config = dict(
    model='contrastive audio-text model',
    dataset='two synthetic voices taking turns or overlapping, over music, noise or silence',
    vocab_size=209,
    loss='softmax',
    encoder_channel_attention='se',
    encoder_depths=[9],
    encoder_kernel_size=5,
    text_encoder_norm='layernorm',
    text_encoder_head_dim=64,
    text_encoder_bias='all',
    text_encoder_moe='top_k',
    text_encoder_expert_mlp_ratio=0.25,
    weight_decay=0.2,
)
Rows from block 5 of the audio encoder of a small contrastive audio-text model, named by matrix and row number. Each number is 128 + 24 x the weight over its row's rms, rounded and kept within 0 to 255. All counts start at 0.
After each channel's rows are labels from the 100 clips, of 14848, where the channel reaches its highest value: "responds to" is what is common among them; "peak on" is the class under the peak. Only what is clearly more common there than usual is listed. The data: two synthetic voices taking turns or overlapping, over music, noise or silence. In brackets: how many of the 100.
# conv: pointwise conv (encoder.blocks.5.conv.weight, 256x256x1), inputs 0-255

conv.65 [106 146 118 151 145 120 120 140 100 121 163 162 165 123 145 114 152  93 139 151 148 133 158 128 140 156 143 140 139 131 171 103  95 104 164 132 162 136 141 111 105 129  98  78 148 139 145 153 128 154 118 109 136  80 134 114 162 133 140 117 135 160 130 158 132 154 174 149 165 142 120 126 159 146 161 158 115 152 166 166 116 159 145 129 135 141 163 119 126 139 148 121 137 143 153 156 198 161 147  84 141 107 105 174 144 126 100 142 149 166 177 158 129 106 139 112 129 148 163 115 135 141 143 168 135 128 142 131 136 119 155 129 154 173 124 150 109 134 144 137 151 105 162 129 140 161 119 113 151 120 179 142 167 155 116 108 152 102 138  86 150 162 154 138 118 114 124 147 154 110 114  81 124 132 142 173 153 186 129 154 122 120 151 123 119 124 165 114 114 144 131 137 152 120 106 150 123 173  89 110 108 136  87  96 149 148 111 148  66 131 103 112 169 111  68  76  95  84 138  95 131 115 129 104  98 113 130 140  92 142 138 107 144 114 127 115 103 153 113 101 124 109 140 122 139 169 125 169 140 104 112  90 121 146 147 119]
responds to: reverberation (63); background: everyday noise (63); second voice: none (50); muffled (low-pass) (28)
peak on: no speech (100)

conv.202 [164 139 133 154 156 106 122 115 123 139 112 195 116 163 106 122 134 105 112 128 140 147 155 133 110 106 161 139 116 126 144 152 112 143 150 140 138 119 155 125 103 136 137 152 128 157 150 127 156 124 111 187 155 135 127 140 120 145 154 127 125 167 137 158 134 136 139 105 152 128 138 186 145 159 146 167 111 146  98 132 134 128 129 123 168 137 109  95 142 135 133 118 146 145 139 141 111 160 167 153 182 118 144 147 125 149 139 148 129 145 166 115 126 129 120 117 130 134 136 126 107 165 171  74 132 130 157 140 161 131 205 125 154 135 131 121 150 201 138 132 115 112 147 159 106 173 134 107 185 188 153 165 143 172 139 170 159 125 132 141 129 152 170 144 143 153 133 135 131 128 133 115 156 104 175 133 108 116 120  81 123 137 141 108 122 123 140 165  97 153 145 140 167 110 144 112 102 115 126 167 125 131  84 138 134 147 163 111 119 120 118 107 164 103 141 130 117 121 163 110 148 112 147 152 125 145 122 139 140 162 132 182 143 169 138 160 146 170 107 131 163 173 177 126 192 121 174  87 130 125 124 107 140 114 130 142]
responds to: second voice: none (56); text has "robot" (26)
peak on: deep voice (36)

conv.171 [121  96 149 122  89 127 139 121 151 105 127 107 138 135 150 108 170 106 122 151 111  82 142 132 138 111 142 117 113 104 161 136 125 113 135 137  93 111 103 118 134 116 134 162 135 113 154 129 126 146 134 169 130 133 120 153 101 136 156 135 161 126 132 110 126  95 149 155 129 121  97 107 105  53 115 122 107 148 160 153 152 108 140 102 179 144 127 117 117 126 164 115 112  93 150 135  85 113 145 173 101 106 118 127  89 133 144 138 110  81 147 101 125 176 159 154 126 116 111 130 107  99 164 160 144 153 110 127 153 124 103 138 130 154 162 137 127 109 132 105 101 166  64 125  91  95 156 146  87 144 103 130  97 114 154 123 127 119 108 166 143 122 153 120 128 104 137 110  97 113 172 114 128 180  81  89 148 148 117 122 166 162 124 129  99 175 130 148 137 143 147 146 163  97  79 123 178 131 101 109 103 143 141 125 103 173 136 136 145 116 123  98 147 162 144 144 152 133 110 122 156 139 104 142 148 186 152 147  95  90 142 144 126 145 126 108  93  85 146 135 125 148  99 128 133 149 146  84 137 147  81 172 141 169 118 165]
responds to: text has "waits" (49); second voice: none (43)
peak on: low voice (30)

conv.180 [ 95 138  99 159 100 108 127 142 103 142 114 130 128 130 144 160 111 153 111 104 108  74 149 110 136 135 120 119 127  85 101 137 132  92 132 141 116 122 109 124 156 112 121 143 141 112 145 114 146 161 142 138  96 124 133 139 145 125 109 118 138 163 134 148 132 136 105 164 162 128 102 167 106 141 128 101 176 127 142 142 154 147 123 125 148 146 179 104 152 146 152 105 148 157 152 142  62 143 117 113 121 133 154 145 174 144 142  84 148 143 120 111 103 100 116  99 109 135 103 132 141  48 132  92 106 140 140 121 126 141 136 164 150 148  74 141 123 136 125 121 127 132 130  98 106 110 103 146 102  95  86 153 161  89 124 150 134 144 127 126 109 107  70 151 112 113  99 109 120 131 155 128 145 141 105 127 116  88 109  84 142  89  93  89 111  91 113 119 121 112 139 118  89  97 138  92  97  97 100 120 115 132  95  67 126  99 123 138 150 123 125 146 106  96 178  80 106  97 114 107 120  95 103  95 114 134 116 147 145 111 137 110 129 127 120 114 108 118 138  72 112  37 141 102 140 138 126 133 119 104 105  91  87 130  99 121]
responds to: background: everyday noise (70); reverberation (67); second voice: none (48)
peak on: no speech (100)

conv.13 [ 86 103 136 129 145 101 107 122 110 138 157 109 113 119 105 146 135  91 149 127 141 110 123 134  83 180 105 121 108 135 170 126 124 123 110 122 113 133 175 157 114 137 105  82 127 154 115 139 151 121 128 112  84 145 129 125 172 127 148 128  89 108 113 181 126 154 154 136 158 167 150 127 139 149 145 130 177 161 168 111 138 152 119 148 153 151 140 157 155 137 127 103 164 131 116 133 122 130 115 149 109 171 115 118 132 150 142 151 129 182 135 160 142  95 157 123 112 144 141 134 140 150 145  69 155 156 108 118 126 121 143 122 162 147  82 128 121 140 163 121 167 111 125 155 106 144 137 156 156 118 162 124 137 144 171 187 167 111 123 152 140 157 166 126 148 140 128  93 156  97 144 115 143 142 143 114 118  96  69  93 136 104 153  97 151 139 113 165 129  99 134 111 122 151 127  93 105  88 145 137 154 162 118  84 124 115 121 136 109 103 131 168 122 132 181  75  97 126 143 133  65 124 147 120 141  66 142 125 142 109 139 120 142 148 118  88 119 172 150 127 124 109  92  72 130 128 142 137 156 132 113 153 124 132 135  94]
responds to: text has "search" (61); second voice: none (55)
peak on: low voice (33)

conv.64 [ 96 153  40 106 169 120 140 122 175 101  89  99 166 117 157 113  95 138  90 131 119 127  94 108  85 160 124 100 126  88 125 106  95 128 155 133 108 182 141 145 116 125 114 126 102 127 149  83 108 155  75 141 166  99 152 127 134 108 133 136 125 113 150 138 118 123 175 181 117 150 116 137 125  91 113 131 116  89 124 104 151 126 178 159  97 139 150 103 143 132 110  97 146 116 134 152 126 171 138 138 133 175 102 114 131  51 142  95 106 133 143 154 116 128 106 126 127 131 127 134 122 156  94 130 165 163 161 156 122 132  78 117 162 137 156 126 114 141 151 137 129 175 151 108  95 170 118 123  95 111  62  85 131 144 134 149 158 141 173 132 148 140 127 145 104  99 136 131 136 121 135 119 109 129 151 133 143 114  77 149 128 120 111 135 127 129 124 109 124  94 154 137 132 141 160 111 145 161 124 146 124 140 128 134 115 161 122 165 129 130 144  93 131 161 124 149 155 112 116 124 136 151 129 144 141 107 143 106 115 108 160 134 146 157 169 117 133 138 109 112 140  88 142 127 125 128 126 149 137 112 142  79 120 138 120  61]
responds to: second voice: none (88)
peak on: child-like voice (31)

conv.155 [105 126  85 115  97  95  73 127 122 118 108  96 163 133 152 144  92 107 102 141 109 140 117 104  89  84 125 105 157  93 174 124 140 153 137 138 138 116 156 134 143 133 114 114 108 110 119 147 137 123 122 115 118 148 172 136 153 148 131 146 125 166 158 159 116 105 119 121  98 132 165  98 139 131 133 164 138  68  89 119 141 139 106  98 122 147 112 110 127 171 107  97 133 104 159 142 173 155 145  79 102 146 133 115 130 154 108 124 139 119 149 151 129  74  83 133 100 143 142 152 134 169 133 117 149  96 155 118 126 133 115 115 107 153 130 160 153 132 154 133 111 165 152  74 140 102 102 128 135  70 130 147 110 160 124 130 128 114 129  96 145  57 124 161  97 163 103 101 123  70 128 153 100 112 131 144 147 128 151 159 145 166 119  86 167 151 127 108 107  97 101  93 137 147  98 128 122 153  94 125 141 141 138 128 114 125 147 150 139 111 138  93  93 124 158 115 151 129 152 140 153 122 171 100 131 112 154 102  79  88 138 149 143 141 155 157 163 128 141 139 112  65 117 135 127 117 103 153 140 140 144 122 152  94 123 115]
responds to: second voice: none (81)
peak on: deep voice (32)

conv.102 [136 119  97  99 118 163 153 127 156 134 116  87 136 111 155 118 165 130 114 130 149 114 148  84 110 104 149 149 153 109  85 106 128 136 185 159 160 128 110  98 146 116 115 149 155  91  95 145 137 160  95 148  88 127 135 134 154 108  87 143 128  87 147 144 145  77  90 150 135  94 115 145 132  75 148 137 123 139 132 112 153 122 171 160  91 106 122 115 169  93 119 138 135 152 132 155  82 108  83 144 127 102 105  92 143 158 138 131 145 125  92 104 109  94 160 142 144 144 143 164 123  61 144 113 152 132 145 113  89 124  55 134 150 143 186 118 152 123 133 175 130 151 144  72 137 115 155 170 105 149 128 119 112 145 110 144 153  95 109 149 152 101 113 113 112  85 160 139 104 106 131  87 124 159 131 125 106 142 154 112 102 140 118 134 115 180 122 131 113 150  97 146 107 119 131 146 118  97 127 139 148 139 100 115 110 102 108 129 130 104 150 140 129 143 153 112 145 141 128 127 125 123 151 136 121 120 131 103 112 113 119 124 103 111 149 142  75  92 167 126 134  78 134 155 101 148 105 159 122 131 156 155 151 113 122  96]
responds to: second voice: none (78)
peak on: high voice (30)

conv.24 [140 135 148  99 163 119 129 145 161 159 142 186 138 206 114 139 160 201 131 166 157 127 143 162  99  85 123 128 170 134  75 168 154 111 146 184 154 112 117 138 161 146 137 124 125 120 112 136 149 132 136 133 158 146 132 127 162 171 142 125 114 119  88 170 138 121 120  89  91 138 160 117 107 127 153 161 145 152 101 129 159 180 148 147 121 102 145 116 160 115 146 146 152 148 159 120 108 152 153 132 129 123 128 131 113 102 135 130 135  99 109 124 104 151 129 182 151 129 116  95 101 107 159 134 158 101 129  92  73 151 132 111 139 122 171 118 148 161  99 107 125 104 142 152 140 156 121 138 127 132 142 177 108 107 118 152 126 107 116 163  96 127  91  72 139 158 172 116 108 143 137 134 135 176 115 104 135 132 205 135 147 113 155 125  84 135 141 182 129 137 140 137 136 121 134 118 139 139 123 117 129 103  86 122 112 116 105 134 119 124  99 160 108 134 123  85 115  92 105 128  98 135  89 150 108 125  89 141 129 128  88 143 144 125 145 143 122 123 147 114 103 136 131 117 139 115 146 114 116 154 144 145 119 146 126 158]
responds to: text has "quiet" (27)
peak on: high voice (32)

conv.51 [131 116 146 107  89 120 130 102 120 178 148 108 135 157 122 135 174 192 130 103 119  88 134 138  84  84  88 154 160 110 102 157 174 115 130 154 158 146 158  97 159 101 167 120 125 110 131 100 156 140 158  82 143 138 150 145 170 151  91 110 137 126 126 152 155 103 103 145 155 130 143 134 120 110 142 118  97 145 106 103 155 166 136 128  58  97 143 119  65 130 144 108 126 103 135 107 121 115  91  62 103 154  88  95 146 158  96 138 113 138 122 128 151 116 136 135 128 110  93 114 112 137  88 114 132 112 138  94  83 137 132 136  85 150 134 122 115 150 131 135 121 132 118 148 124 116 100 129 164 119 118 149 163 143 138 157 145 132 134  97 132 174 113 155 171 149 135 139 126 156 129 120 156 154 103 116 128 115 109  95 107  84 149 156 115 127  99 140 153 107 147 142 148 124 116 131 154 163 107  98 116 136 147 132 183 161 121 139  97 102 141  91 130 117 135  91 114 103 126 129 148 145 100 124 111  65 126 142 145 131 117 138 128 144 133 161 123 164 127 136  98 127  99 114 114 110  91 191 131  92 141 132 100 127 132 130]
responds to: second voice: none (46); text has "flower" (40); text has "our" (30)
peak on: child-like voice (34)

conv.10 [144 117 101 117 106  84 157 122 124 160 136 160 134 145 138 139 120  57 147 139 125 160 118 128 116 111 117 145 164  81 129 134 135  94 116 143 132 133 103  99 129 137 101 145 140 130 150 109 140 140 143 110  92 111 154 158 126 139 121 121 146 169  83 160 134 160 186 133 123 114 162 126 124 122 110 170 113 175 143 124 136 151 111 106 172 163 100 126 115 126 157 146 163 109 107 142 138 156 154 111 124  80 155 117 108 143 150 127 165 129 143 132 162 120 120 169  69 171 140  86 129 150 126 140 122  97 132 145 107 136 128 104 123 151 156 137 147 144 135  84 146  97  96 142 144 116 138 145  85  73 148 162 120 105 132 153 126  92 113 181  94 212  98 148 122 126 140 124 129 108 126 158 155 149 111  66 123 129 174 149 121 128 158 113 141 113 103 146 116 124 184 160 154 141 142 101 127 152 118 113 128 123 114 160 142 144 147 131 120 106 123  86 147 155 105 128 152 143 142 126 141 140 122 108 168 151 118 119 115 111 144 163 155 146 125 121 113 148 136 137 147 157 115  46 121 118 137 147 101 163 106 116 139 115 146 157]
responds to: second voice: none (73); text has "kitchen" (25)
peak on: low voice (33)